{"arch": "transformer", "model": "sound classifier", "dataset": "two synthetic voices taking turns or overlapping, over music, noise or silence", "train_examples": 26041, "noise_aug": 0.002, "n_mels": 40, "hop_length": 160, "input": "log_mel", "spec_augment": true, "win_length": 512, "targets": ["second voice", "background"], "num_classes": [5, 3], "norm": "layernorm", "norm_position": "pre", "activation": "silu", "mlp_ratio": 4, "head_dim": 64, "fused_qkv": false, "bias": "all", "qk_norm": false, "parallel_block": false, "inner_norm": false, "moe": "top_k", "num_experts": 8, "moe_every": 2, "expert_mlp_ratio": 1, "experts_per_token": 2, "shared_expert": false, "subsampling": 4, "layers": 12, "width": 256, "positions": "learned", "pooling": "attention", "label_smoothing": 0.2, "loss": "cross_entropy", "residual_init": "none", "optimizer": "muon", "muon_scale": "match_rms_adamw", "lr": 0.0075, "momentum": 0.95, "nesterov": true, "orthogonalizer": "newton_schulz_5", "adamw_lr_other_params": 0.0027, "grad_clip": 1.0, "ema_decay": 0.995, "steps": 15400, "batch_size": 128, "epochs": 75.7, "lr_schedule": "constant", "warmup_steps": 770, "weight_decay": 0.01, "adamw_weight_decay_other_params": 0}
Rows from block 2, named by matrix and row number. Rows with one number belong to one attention dimension. Each number is 50 + 12 x the weight over the matrix's rms, rounded and kept within 0 to 99. All counts start at 0.
# v: attention value (model.blocks.2.attn.v.weight, 256x256), inputs 0-127
# proj: attention output (model.blocks.2.attn.proj.weight, 256x256, transposed), outputs 0-127
v.10:43 53 60 47 44 66 43 54 70 53 59 44 43 63 39 59 59 61 55 67 59 59 35 54 47 48 56 54 54 40 33 50 60 61 70 57 43 45 45 18 71 36 57 45 50 56 39 48 32 59 60 45 75 49 58 57 49 27 39 53 43 63 55 46 57 27 57 50 37 38 54 37 44 46 39 49 25 58 63 62 54 46 42 56 71 71 48 52 46 30 55 65 52 25 43 60 46 38 52 34 42 75 45 59 52 51 51 49 66 42 71 31 54 39 43 49 50 45 58 28 53 52 53 43 59 55 37 47
proj.10:46 48 44 37 52 47 52 70 50 56 57 39 53 54 53 58 45 52 58 42 56 59 63 71 34 41 52 33 52 54 44 37 51 49 47 42 49 55 41 45 58 40 34 66 54 38 50 43 50 61 37 55 53 42 31 53 40 38 34 45 67 43 45 64 69 47 55 65 59 57 49 67 55 85 53 36 41 61 53 30 35 37 49 23 44 52 46 67 58 26 50 59 54 60 63 47 61 64 52 61 34 55 61 55 74 67 67 39 61 46 58 17 40 51 58 39 65 29 50 54 59 41 31 51 53 41 45 22
v.11:47 58 61 44 56 50 52 66 51 59 52 42 45 40 48 63 36 46 51 46 36 63 36 46 47 49 50 42 43 50 50 53 40 21 43 64 26 62 42 47 40 42 50 54 62 35 54 49 39 49 57 28 56 48 63 66 60 51 48 51 31 75 51 48 53 53 57 52 57 35 57 57 53 45 55 46 34 51 61 67 46 68 63 58 62 48 43 67 59 58 49 74 55 63 44 76 46 39 44 49 29 50 45 44 39 39 56 42 59 67 43 47 53 40 35 28 45 51 63 29 50 74 45 66 52 39 48 50
proj.11:72 32 54 60 44 16 48 65 41 47 37 59 61 64 76 35 51 38 59 59 38 63 63 68 41 65 37 49 57 24 74 37 54 62 48 70 60 37 51 43 60 68 45 66 43 62 37 43 65 51 42 58 49 50 33 37 39 32 67 63 43 41 55 60 56 35 42 37 52 48 51 69 47 57 63 45 42 56 42 45 34 51 68 56 34 52 39 75 40 41 42 68 53 50 63 43 31 46 58 45 44 44 57 29 51 71 31 46 73 43 41 35 52 78 54 32 41 41 59 38 34 69 45 53 44 62 64 57
v.12:62 90 48 53 39 46 37 33 61 47 40 39 38 39 58 50 51 65 54 37 43 69 31 74 56 42 49 60 50 53 42 59 53 58 51 70 52 52 36 43 62 56 36 32 44 64 49 49 57 36 49 50 59 45 54 34 38 53 57 40 49 45 46 37 72 48 43 69 42 42 48 55 54 55 20 49 54 59 50 52 59 49 48 45 35 53 57 44 52 46 51 56 45 76 42 34 48 52 56 39 42 58 25 51 69 57 61 49 42 47 25 48 62 31 41 26 44 28 49 38 50 50 45 65 49 70 58 48
proj.12:64 51 61 51 60 76 47 55 38 50 23 65 39 60 63 63 42 31 62 45 48 41 41 31 54 48 50 28 54 48 66 62 43 54 58 35 77 60 56 52 24 42 61 65 51 38 38 73 68 44 44 12 56 28 36 74 70 46 33 48 33 49 57 41 49 33 59 61 41 45 38 46 46 40 49 61 56 52 51 44 64 44 76 48 49 55 54 47 52 46 63 22 50 52 44 43 50 67 34 38 55 54 49 47 51 48 63 57 46 55 45 62 56 49 59 55 45 58 53 51 47 45 51 61 61 36 64 30
v.13:47 64 85 48 44 53 42 70 57 43 54 63 39 47 20 40 38 55 43 51 40 38 44 70 47 46 56 20 44 50 34 43 72 44 73 30 48 31 51 61 43 50 37 47 48 40 62 53 43 52 77 68 38 44 56 36 31 49 46 24 61 40 24 46 52 33 56 50 38 59 51 64 66 35 38 49 64 47 57 47 59 65 49 34 44 56 57 38 62 60 48 46 58 42 42 57 43 63 52 32 45 56 67 48 68 57 27 42 29 56 51 55 47 50 42 56 58 60 53 49 51 38 60 48 57 35 60 54
proj.13:53 59 48 51 43 50 39 41 30 62 61 62 55 28 55 39 42 53 71 19 37 58 57 44 63 47 56 51 56 39 40 55 51 64 56 30 44 75 64 65 56 63 36 25 54 58 45 46 42 70 41 60 67 69 49 47 41 35 38 56 67 54 59 52 47 44 44 63 44 34 85 46 67 52 51 55 63 60 49 37 42 22 65 51 35 48 59 22 46 56 53 46 53 57 58 60 49 56 48 54 30 51 40 68 39 45 59 40 57 42 68 35 61 47 65 46 26 48 52 70 43 43 45 49 41 56 54 73
v.14:60 61 47 43 40 58 62 61 48 67 67 48 39 52 53 51 45 39 40 59 63 50 55 37 58 83 42 47 45 65 64 68 43 55 51 24 55 50 47 47 43 61 40 51 40 49 59 69 60 41 59 73 34 58 54 52 51 40 45 48 47 28 39 54 53 67 34 56 45 60 48 45 42 45 53 49 70 44 47 39 28 63 67 65 53 61 62 62 41 50 54 50 57 49 37 37 67 32 61 62 42 51 43 56 58 33 48 43 71 39 49 66 47 42 40 47 58 48 34 41 46 52 54 44 51 65 28 62
proj.14:52 29 45 71 31 53 57 33 50 68 33 57 50 40 36 23 52 52 40 62 38 37 42 30 49 25 70 59 54 41 45 70 50 54 56 57 54 34 41 44 56 64 48 26 60 76 39 55 54 68 66 55 56 48 55 53 60 48 43 70 47 53 44 51 43 59 56 38 52 41 24 58 64 66 55 60 29 38 46 37 70 55 58 47 64 49 51 73 60 61 61 60 50 46 49 55 53 41 53 46 47 42 37 67 28 40 37 64 60 57 47 69 44 55 51 43 38 69 50 47 74 46 62 67 52 46 54 43
v.15:58 32 33 54 29 76 44 61 42 47 58 41 65 55 56 56 46 65 43 51 56 40 37 69 46 30 64 57 66 42 51 48 42 54 61 32 61 61 39 31 62 52 13 39 35 45 36 60 47 53 57 48 57 41 40 70 60 33 45 46 58 63 39 35 59 69 68 31 75 44 63 71 34 57 55 47 35 49 47 46 71 40 48 57 54 62 49 72 28 55 48 47 44 26 31 32 45 64 60 50 52 69 21 60 64 27 63 66 50 67 36 47 65 34 45 49 47 57 48 37 37 38 51 53 28 56 60 41
proj.15:65 50 38 51 16 59 44 55 50 37 51 71 46 60 31 54 44 43 82 61 54 59 63 50 38 48 41 39 56 50 47 52 69 57 37 40 36 53 44 42 64 48 32 59 57 59 74 70 44 65 48 43 56 41 40 51 68 46 22 47 58 37 19 42 61 59 52 48 34 59 36 69 44 36 48 36 37 41 64 56 39 56 60 57 74 53 51 54 50 38 62 51 42 79 73 46 46 45 46 50 47 62 68 56 54 66 77 34 52 58 48 53 68 33 55 52 55 41 75 32 36 54 36 51 49 62 28 65
v.16:57 55 51 79 52 65 32 60 39 52 32 55 52 25 49 47 76 58 44 42 26 49 34 39 55 43 58 25 64 51 49 44 57 51 64 47 49 27 70 38 58 37 41 52 48 35 59 50 40 52 31 53 55 35 70 60 47 61 55 50 53 51 42 43 47 15 66 62 38 60 40 53 62 28 53 60 36 47 53 37 47 65 73 61 50 50 54 56 52 17 62 38 35 40 52 56 38 42 52 25 58 63 40 38 52 46 74 50 48 55 49 42 36 71 67 59 41 49 44 41 40 39 43 46 55 41 60 52
proj.16:32 67 73 33 47 36 62 48 35 44 79 39 50 37 52 58 43 79 50 62 67 41 58 58 45 63 53 61 80 54 48 20 34 48 68 45 54 46 60 56 58 40 48 41 58 49 64 59 36 64 49 38 50 33 51 56 47 64 48 37 45 53 59 31 28 47 60 57 36 45 65 47 49 66 64 41 43 51 60 35 50 43 52 29 63 56 44 41 32 58 78 32 60 46 43 41 48 62 45 45 46 42 43 58 39 43 61 29 34 46 56 42 43 54 63 51 55 50 63 55 46 47 43 54 44 50 53 38
v.17:42 48 24 46 56 45 41 46 60 65 57 56 27 35 57 50 59 57 78 34 34 61 58 61 60 53 48 35 60 53 43 46 37 37 73 51 64 47 41 23 43 48 46 38 42 40 62 31 45 45 42 26 52 47 53 55 47 42 36 59 53 62 60 37 52 39 52 44 53 40 46 44 55 80 49 32 35 31 50 58 52 62 53 36 61 55 63 40 40 48 57 45 44 74 59 66 61 61 58 31 32 59 41 66 64 40 68 41 57 66 49 52 51 29 66 49 26 69 43 62 46 36 46 58 62 49 50 18
proj.17:37 64 41 58 46 50 33 53 63 22 50 20 56 68 48 50 48 81 55 49 78 34 48 51 44 57 39 68 64 41 62 26 35 53 52 44 57 65 60 45 42 48 57 55 36 44 41 43 39 54 61 44 59 36 50 58 57 58 47 40 29 42 43 43 75 44 58 68 38 56 46 43 57 60 56 59 53 52 63 42 43 56 41 66 69 33 35 58 61 42 50 84 48 45 61 43 58 52 54 74 40 33 37 25 57 58 73 60 36 51 28 42 44 49 43 50 58 69 69 42 30 46 43 48 74 50 44 44
v.18:72 63 56 37 51 47 60 18 57 60 47 51 46 49 61 59 57 37 55 54 52 47 65 66 54 39 47 53 55 42 62 53 48 36 44 54 46 55 54 48 43 25 31 49 65 55 66 54 50 53 77 57 38 48 64 53 53 65 39 53 41 30 31 53 57 69 33 28 33 47 45 32 47 59 56 57 57 39 40 52 69 20 48 67 71 28 42 61 57 49 46 58 28 43 34 24 38 45 38 49 58 25 36 50 56 49 37 54 75 31 49 47 59 49 62 33 40 49 41 54 55 53 31 51 71 63 31 52
proj.18:48 59 63 50 74 65 58 47 41 51 36 52 34 55 52 43 76 42 47 89 40 58 44 53 50 40 30 40 43 49 39 63 49 50 42 45 66 18 21 50 45 37 64 51 51 41 53 62 63 57 56 37 36 48 49 56 61 59 70 55 41 59 54 38 33 69 46 39 71 56 42 60 37 42 34 74 52 67 33 55 59 80 63 46 62 68 66 52 34 57 52 38 43 50 74 64 63 42 47 24 68 59 58 54 54 41 56 29 46 80 67 49 54 48 53 46 61 29 26 39 54 70 60 36 51 50 47 45
v.19:45 71 37 57 24 56 38 42 48 21 37 47 46 51 61 62 53 50 47 34 54 42 30 38 48 42 53 68 51 46 59 53 43 47 35 54 43 59 47 33 38 36 40 56 40 38 44 52 34 59 58 79 39 45 58 56 52 59 58 59 61 46 66 29 61 63 42 68 49 50 59 38 60 75 64 43 45 44 55 55 70 27 57 61 40 58 70 63 31 69 70 52 59 42 46 68 63 55 64 44 54 63 48 45 48 38 61 54 45 46 54 28 59 35 79 44 45 46 38 49 40 45 47 50 52 62 65 34
proj.19:33 53 37 61 47 44 47 44 42 43 30 26 78 51 57 44 61 50 69 50 49 27 54 50 34 47 42 47 55 48 52 70 56 40 38 79 62 41 56 65 40 43 51 68 52 68 53 32 26 36 38 43 55 31 51 49 60 38 39 54 27 49 38 54 15 60 70 56 50 61 57 60 47 53 54 37 61 36 51 50 48 53 43 37 67 57 56 38 55 52 44 53 61 41 22 64 57 44 36 65 32 71 37 64 53 61 62 36 51 46 41 67 61 62 38 64 67 58 61 75 36 44 43 63 50 54 61 44
v.20:44 34 42 40 39 44 33 53 43 50 47 58 48 71 41 33 44 58 54 65 21 29 50 41 36 62 49 41 43 65 81 45 51 71 45 74 46 74 66 56 42 53 61 52 63 44 44 45 44 30 39 49 66 24 46 54 56 52 27 51 38 74 66 55 41 41 67 39 47 20 58 56 40 45 56 52 35 57 52 55 41 46 57 57 25 44 48 40 30 55 53 50 52 62 47 48 54 46 43 62 63 45 40 49 44 58 52 36 37 60 45 39 50 52 44 60 60 50 46 63 36 43 62 37 41 52 39 64
proj.20:68 42 52 44 43 34 53 57 53 34 47 41 20 52 24 49 38 42 44 46 45 62 48 43 60 46 52 59 57 25 54 56 45 40 61 60 54 40 63 36 48 50 46 81 49 58 49 43 43 41 39 48 52 47 60 70 51 51 42 30 46 44 48 33 53 38 61 51 37 71 45 57 47 44 40 47 43 27 56 39 35 67 52 42 50 43 54 54 56 46 43 44 43 55 62 40 50 40 43 60 37 55 53 52 36 65 40 56 54 44 44 33 45 56 50 62 36 57 41 42 58 41 61 51 72 59 67 66
v.21:52 27 34 65 48 66 48 74 25 32 36 57 49 51 36 47 40 73 45 52 41 46 38 66 55 54 48 45 65 38 42 34 65 39 33 56 53 45 72 33 37 40 63 49 58 44 63 58 35 44 63 40 57 62 84 56 66 46 51 40 47 69 31 48 58 62 49 44 66 32 44 49 62 47 47 38 46 33 46 34 61 65 65 46 28 54 48 49 40 72 47 48 65 46 34 49 60 39 45 54 64 57 36 51 38 51 48 46 65 61 48 42 57 61 50 44 58 53 67 53 50 49 48 58 48 40 57 73
proj.21:63 28 45 63 52 42 38 43 59 51 69 44 43 59 65 50 56 52 46 55 52 55 54 58 66 50 58 47 59 60 75 50 58 41 43 15 39 50 35 46 39 42 30 44 54 65 67 55 54 45 42 54 49 39 69 28 33 43 76 32 55 39 52 67 41 79 57 29 56 63 56 69 55 66 56 55 83 48 44 61 24 51 42 59 56 39 42 46 56 38 51 62 45 56 32 52 51 34 46 32 30 36 48 51 34 32 74 52 50 57 67 49 48 29 72 48 63 60 53 53 58 48 57 55 52 59 67 56
v.22:48 68 42 59 42 46 51 62 56 45 58 37 37 51 44 54 59 55 77 48 69 42 29 22 49 67 54 46 40 52 45 59 56 69 48 45 39 32 55 44 40 49 67 71 68 26 45 42 56 67 66 39 57 41 35 50 63 56 74 38 38 42 58 52 39 51 66 36 41 50 49 22 65 57 65 34 45 35 48 30 52 54 50 30 48 47 55 43 59 25 39 57 76 54 48 64 40 55 51 48 23 65 30 47 50 50 68 53 35 55 45 54 57 43 47 44 35 62 53 48 52 39 40 39 38 55 44 46
proj.22:49 49 39 68 71 28 39 51 74 52 33 44 67 63 53 25 37 62 63 51 39 48 45 31 43 35 57 47 38 41 62 65 63 53 57 68 41 64 48 48 58 65 34 39 67 46 73 22 59 46 44 59 56 58 59 39 52 61 56 38 55 44 45 61 43 31 47 44 33 62 66 55 59 52 54 45 75 53 75 41 47 45 49 57 59 28 54 50 64 59 42 63 75 32 54 27 62 44 60 56 40 20 49 63 51 52 47 60 61 22 55 60 52 59 47 37 28 42 47 54 29 22 47 54 60 53 45 38
v.23:37 32 57 47 56 57 56 60 44 46 51 53 43 67 68 43 64 65 45 57 54 68 70 61 56 37 41 68 53 53 52 48 45 66 60 66 49 67 58 32 51 51 62 51 46 54 65 44 54 56 31 48 47 42 60 54 54 42 35 64 48 47 54 56 40 48 64 37 87 48 57 44 50 45 43 44 55 67 33 59 26 40 34 50 26 61 35 45 41 44 54 56 38 18 31 56 56 58 60 38 55 63 60 64 22 34 50 22 63 66 65 48 66 46 45 38 54 41 47 44 42 30 44 64 56 74 59 33
proj.23:55 61 68 54 31 53 48 43 64 50 56 39 52 66 46 52 65 58 31 57 70 40 43 58 33 53 69 34 48 49 47 34 48 48 32 44 51 49 49 41 39 44 63 65 47 38 47 62 45 39 55 35 49 40 32 53 60 41 44 52 58 36 31 58 37 59 58 53 56 47 35 57 64 57 43 77 56 32 48 55 35 52 38 43 71 66 29 47 54 41 38 49 45 61 58 48 71 33 53 65 26 48 51 41 49 79 63 62 44 58 32 26 33 39 28 41 55 47 91 30 39 54 55 55 58 60 57 60
v.24:32 59 66 45 62 76 60 47 64 43 51 67 56 42 58 40 61 58 54 49 54 53 75 49 49 30 69 62 63 44 28 43 39 31 45 69 54 66 62 49 55 56 62 43 52 56 59 39 78 60 33 30 71 51 81 44 48 23 49 69 64 82 51 53 52 42 56 62 30 69 50 52 42 63 41 63 39 53 58 44 41 33 35 34 31 56 37 34 41 65 73 50 48 57 56 77 43 49 53 43 48 45 41 58 50 54 64 32 49 51 51 64 60 51 20 49 38 39 54 52 56 72 49 54 48 56 49 63
proj.24:80 36 57 21 45 46 33 55 58 36 51 44 52 52 31 56 50 46 40 31 56 49 56 66 66 45 56 47 69 52 54 44 40 58 56 47 53 58 52 47 28 51 42 36 46 45 54 51 58 45 27 63 49 51 54 45 61 40 36 49 52 50 47 54 54 73 48 41 64 36 45 56 33 65 31 55 56 51 38 46 48 42 56 39 47 50 44 64 44 34 49 39 27 58 52 42 63 65 45 43 43 63 41 36 63 60 59 51 47 46 27 29 41 28 81 53 58 64 72 50 45 37 53 41 79 55 46 45
v.25:34 47 78 55 57 48 41 79 45 60 31 60 47 74 49 25 53 76 53 50 58 48 57 33 52 54 45 28 08 28 48 53 28 65 56 32 71 45 34 48 22 50 60 58 44 57 65 26 46 49 71 75 38 62 37 48 36 41 55 38 48 69 47 51 35 64 44 51 69 30 51 64 35 41 55 49 47 75 48 54 43 36 36 57 63 47 66 62 63 43 65 09 67 43 26 34 48 50 81 61 63 62 73 55 58 46 47 69 66 45 40 58 40 58 86 57 70 56 54 57 65 50 47 48 54 40 44 64
proj.25:50 41 31 48 61 51 51 42 49 50 63 39 42 48 55 47 72 34 63 41 55 57 23 35 35 58 42 61 54 40 67 67 56 27 27 62 29 49 59 60 53 65 70 40 52 48 21 69 51 50 55 41 55 56 54 26 61 63 45 38 46 35 60 36 34 60 55 29 46 36 60 30 68 23 40 57 44 43 48 45 39 61 43 63 64 49 42 43 51 62 29 70 35 13 61 55 69 99 39 41 57 51 51 82 56 44 35 37 54 55 41 59 21 70 45 52 61 64 55 40 65 79 46 43 41 64 49 54
v.26:61 46 71 38 51 56 56 64 42 48 47 56 64 56 70 32 53 53 41 28 41 55 45 45 48 53 73 46 46 54 37 47 47 41 41 55 56 40 59 40 58 30 48 38 69 38 68 59 53 47 50 24 64 55 54 36 64 62 50 56 40 33 57 42 47 52 63 63 58 49 53 42 63 55 66 40 60 39 30 58 62 54 29 60 40 27 56 54 53 53 62 76 62 49 49 56 37 36 57 71 54 41 52 56 38 73 42 46 53 40 63 58 62 61 28 30 56 30 53 35 51 72 62 42 44 53 42 41
proj.26:61 24 46 55 57 24 54 40 53 44 52 40 43 42 47 33 53 40 42 61 45 49 58 42 37 60 73 54 51 42 39 59 59 47 54 71 59 42 45 62 49 54 23 59 49 54 62 51 50 36 59 50 36 57 53 56 42 52 62 45 46 54 54 66 32 52 33 37 44 58 42 67 41 68 63 56 51 65 35 56 52 38 57 41 52 42 51 62 41 37 46 56 56 38 35 48 72 40 54 49 58 54 51 34 43 72 68 36 74 42 39 42 44 62 46 47 45 48 57 55 63 44 66 52 35 50 66 38
v.27:47 63 50 51 43 73 51 28 72 63 38 53 37 53 43 42 47 60 29 54 59 59 39 39 38 59 60 56 52 61 56 68 64 74 62 66 52 47 46 24 38 41 60 34 14 53 56 58 57 47 77 44 41 37 52 74 41 48 26 55 48 57 99 53 50 70 44 56 36 49 55 66 56 50 50 40 44 42 47 52 53 44 47 62 39 70 50 57 45 46 48 76 51 55 35 56 56 43 60 39 22 53 41 37 63 46 63 51 48 43 41 40 58 51 54 43 54 54 56 52 50 52 47 60 46 47 41 41
proj.27:66 27 65 66 60 59 59 64 56 41 40 46 47 58 56 43 52 52 72 54 56 58 23 70 33 55 59 49 44 58 66 60 44 39 30 54 29 35 56 53 38 47 56 72 52 49 47 74 36 56 36 52 54 44 49 65 45 08 38 55 37 55 54 43 46 40 53 51 58 59 40 54 47 53 40 60 60 41 64 41 44 56 55 47 48 54 61 51 66 39 54 57 39 56 53 31 58 42 55 44 44 52 63 43 32 71 73 63 45 48 24 34 57 73 31 66 66 32 47 56 75 46 44 49 52 45 64 30
v.28:63 59 65 48 55 61 30 43 56 53 41 42 40 31 28 42 49 54 72 59 37 61 72 39 53 62 65 43 58 48 50 44 51 46 55 19 45 57 50 68 46 71 68 55 60 55 45 40 41 40 56 62 61 55 45 43 40 57 55 40 54 41 44 34 61 56 63 56 41 52 51 63 65 21 56 58 45 67 49 62 47 56 52 45 45 44 49 38 33 65 46 56 42 58 59 40 44 45 35 45 52 54 44 81 52 53 71 70 61 48 51 39 58 47 34 59 73 57 47 47 43 34 75 63 61 49 35 58
proj.28:53 48 23 29 49 47 43 59 22 42 43 45 49 58 57 55 24 56 50 55 46 54 46 36 45 52 57 68 33 48 50 60 28 48 40 61 47 63 60 42 69 58 65 55 50 37 63 66 47 48 35 53 43 47 59 55 45 63 36 56 63 62 72 51 40 59 70 53 46 39 39 47 40 46 47 67 43 39 47 28 62 49 50 64 44 46 50 31 45 51 60 52 55 58 48 40 57 49 58 35 56 45 66 46 49 54 52 57 37 39 54 48 28 45 54 49 29 47 77 47 56 42 51 52 46 48 51 58
v.29:36 60 71 51 52 64 51 30 34 61 64 44 66 58 33 50 60 56 59 76 44 32 43 55 55 73 72 63 35 51 35 54 21 39 46 36 33 48 49 84 62 53 52 44 49 56 57 38 39 46 53 63 46 35 46 37 65 48 49 19 43 59 39 53 61 41 57 29 26 39 61 47 70 62 43 71 24 62 61 37 63 52 62 55 52 75 38 57 43 42 43 51 63 58 39 35 48 62 39 72 47 54 45 50 30 47 63 45 51 43 50 29 69 58 41 53 35 33 56 48 41 49 56 45 56 34 63 39
proj.29:40 68 55 29 65 37 36 62 78 39 29 51 57 61 47 54 34 49 54 47 29 67 55 56 38 30 43 52 48 50 52 30 41 41 52 64 46 56 47 33 40 55 28 50 57 58 39 64 48 52 62 71 28 56 55 43 39 50 29 70 40 52 60 62 51 59 53 46 51 52 51 55 47 51 52 52 53 33 51 50 31 59 52 36 57 25 35 50 45 48 61 54 53 61 64 55 41 56 69 59 60 57 58 52 38 50 18 36 32 75 79 61 18 29 69 53 24 44 35 69 42 47 46 38 34 50 71 63
v.30:65 40 54 38 32 70 59 64 51 44 67 61 48 52 44 39 39 57 39 17 36 64 43 48 54 56 52 76 29 36 63 55 42 31 56 46 53 53 50 50 67 66 57 48 46 58 41 53 64 63 77 30 54 34 48 42 49 53 58 50 27 44 41 49 55 75 31 48 49 45 38 57 63 60 44 59 62 62 61 46 89 33 56 38 35 40 41 66 57 55 36 61 48 31 58 44 53 45 45 61 57 47 48 42 52 37 48 51 64 32 28 68 50 58 26 41 62 38 47 56 37 39 55 51 62 52 45 39
proj.30:53 50 60 58 46 61 36 38 54 62 54 43 37 56 46 35 45 53 49 68 43 32 57 37 42 39 52 65 47 37 66 59 65 46 50 39 36 55 36 56 50 59 28 55 43 38 56 54 46 57 56 68 37 61 54 56 48 45 49 50 59 44 44 66 54 40 62 58 41 83 57 57 61 55 44 52 64 54 50 46 47 53 68 61 52 34 59 49 36 57 60 50 55 48 25 46 63 49 49 45 59 58 55 44 38 68 43 55 60 54 57 46 66 38 35 59 33 49 48 32 72 47 55 60 61 37 73 49
v.31:59 36 68 59 17 56 29 35 25 77 42 39 39 51 64 63 49 58 48 48 50 81 32 54 45 38 61 73 61 86 58 63 42 48 53 46 52 31 60 44 71 42 47 20 43 42 49 58 50 48 41 31 61 43 43 60 58 41 45 28 45 56 47 53 54 63 64 40 64 37 57 83 18 50 44 38 59 60 53 33 34 72 30 61 56 52 46 45 29 53 47 53 45 49 55 58 46 56 30 57 51 54 72 55 47 47 52 61 58 48 59 51 58 37 43 36 53 09 46 50 50 53 66 53 44 69 27 64
proj.31:62 42 43 56 36 48 53 40 59 68 39 61 59 55 44 48 36 33 58 39 51 72 61 46 30 43 80 29 43 68 31 46 64 67 53 63 46 41 42 37 41 42 17 64 54 41 58 59 55 54 72 31 48 37 49 52 59 48 26 48 55 35 49 33 59 32 63 74 50 39 06 50 58 58 41 52 45 42 36 63 63 41 36 58 54 39 55 52 45 63 62 45 40 68 64 55 18 57 38 62 52 38 56 35 48 73 63 72 57 60 47 52 65 41 55 59 50 44 51 50 64 56 66 58 57 34 49 46
v.32:39 50 43 53 71 71 56 51 39 49 40 49 50 39 62 31 41 74 50 32 44 50 58 55 46 47 47 23 32 44 54 35 50 38 70 28 51 41 67 51 43 57 35 64 45 61 47 38 60 43 57 46 42 51 63 49 54 38 53 54 40 59 84 53 42 34 45 42 49 52 56 56 67 67 45 62 46 47 68 57 54 42 54 52 64 51 51 45 28 49 37 47 51 54 53 46 67 66 49 48 37 62 63 51 58 46 44 47 55 58 44 49 44 48 43 38 38 58 39 49 50 44 21 58 52 70 49 58
proj.32:38 25 57 45 59 43 58 52 38 58 56 40 59 41 61 73 42 46 32 44 45 34 48 37 41 39 51 41 73 47 59 49 59 41 38 72 56 43 52 44 40 37 61 30 64 63 71 50 57 67 61 40 66 56 50 53 33 45 45 68 68 60 24 39 62 54 40 64 56 59 66 57 36 43 50 59 35 61 60 49 39 55 63 40 73 62 52 47 49 51 48 59 54 36 35 24 49 59 62 58 53 41 35 50 42 33 69 29 37 60 46 51 45 41 69 64 42 39 49 44 58 27 42 47 60 56 42 42
v.33:56 39 27 73 73 44 51 51 62 66 62 53 52 44 49 58 57 40 56 80 43 50 42 56 67 50 40 53 43 67 66 43 48 63 40 48 70 66 45 45 49 46 39 51 39 39 42 66 35 42 47 32 57 53 50 54 76 37 35 44 36 49 43 52 37 62 28 56 44 61 50 55 36 63 40 46 42 45 50 49 51 69 43 46 57 50 59 42 52 44 47 61 46 56 41 33 42 62 30 43 62 24 60 49 39 28 50 62 59 46 61 39 43 45 68 50 54 36 42 48 49 40 54 47 55 44 46 65
proj.33:47 52 69 47 55 53 66 24 45 52 25 36 50 43 42 54 40 71 35 57 56 62 46 59 54 56 50 47 73 45 70 28 45 52 49 50 47 41 41 58 56 60 55 48 54 47 42 44 33 61 51 64 31 61 44 45 48 65 54 53 36 53 58 34 46 40 61 55 62 54 51 56 51 54 46 60 46 38 55 63 63 70 67 58 26 47 62 56 44 57 58 50 69 62 62 62 59 47 72 36 70 46 40 41 27 41 52 50 21 68 39 51 49 56 47 58 40 57 47 68 67 49 48 45 54 53 42 46
v.34:51 43 63 67 53 48 63 44 45 30 56 41 67 59 71 37 52 71 43 55 49 44 61 23 40 75 48 58 66 25 58 56 45 39 46 34 56 62 50 41 49 48 62 26 23 69 73 51 55 64 49 59 40 41 61 39 43 50 55 50 48 44 76 56 57 70 41 50 31 52 36 49 52 52 70 32 63 46 36 61 65 32 45 51 56 52 54 32 46 45 59 28 41 49 33 38 45 40 59 67 50 39 50 49 46 31 79 53 73 39 61 53 63 51 54 46 67 41 54 58 52 78 46 51 52 30 32 54
proj.34:52 46 48 37 65 46 37 56 60 47 50 44 44 30 46 46 63 53 60 54 60 61 55 51 42 28 61 59 24 47 27 58 53 48 64 50 51 22 48 50 50 59 49 65 58 55 58 66 57 38 62 65 73 52 62 27 60 36 44 55 41 52 45 49 43 50 69 48 48 42 38 56 66 51 61 70 45 45 45 61 31 53 36 43 66 47 64 33 66 27 38 62 60 44 47 55 78 41 53 49 53 56 48 42 25 78 68 48 56 52 51 61 50 63 49 67 56 41 54 53 59 44 75 49 57 31 49 54
v.35:48 48 43 52 47 49 37 66 57 73 43 62 55 46 43 37 48 52 61 67 53 53 49 22 46 58 28 58 60 42 37 62 56 41 50 44 62 66 07 31 63 35 65 40 32 62 55 46 54 59 58 45 46 30 65 51 56 42 42 58 40 43 47 46 47 49 44 31 59 56 57 52 82 49 30 51 66 65 47 54 60 37 64 49 43 47 53 49 36 40 45 48 38 58 44 66 58 45 61 74 53 31 40 47 80 73 53 41 37 20 48 64 58 39 48 40 50 42 61 47 52 57 57 55 38 31 42 38
proj.35:37 31 78 34 56 39 60 85 75 49 50 44 37 61 31 42 56 53 53 69 80 45 58 57 43 62 54 56 54 58 59 62 54 19 54 50 40 55 44 49 37 52 60 57 38 56 60 46 35 48 57 63 37 51 30 26 63 47 61 54 43 39 56 67 51 45 70 59 65 31 35 48 59 51 38 44 51 55 31 30 49 44 56 48 50 37 50 42 78 74 55 58 46 58 34 45 73 06 50 59 51 58 54 41 46 58 54 24 56 41 30 42 40 50 50 52 55 51 46 55 35 39 47 34 61 47 73 25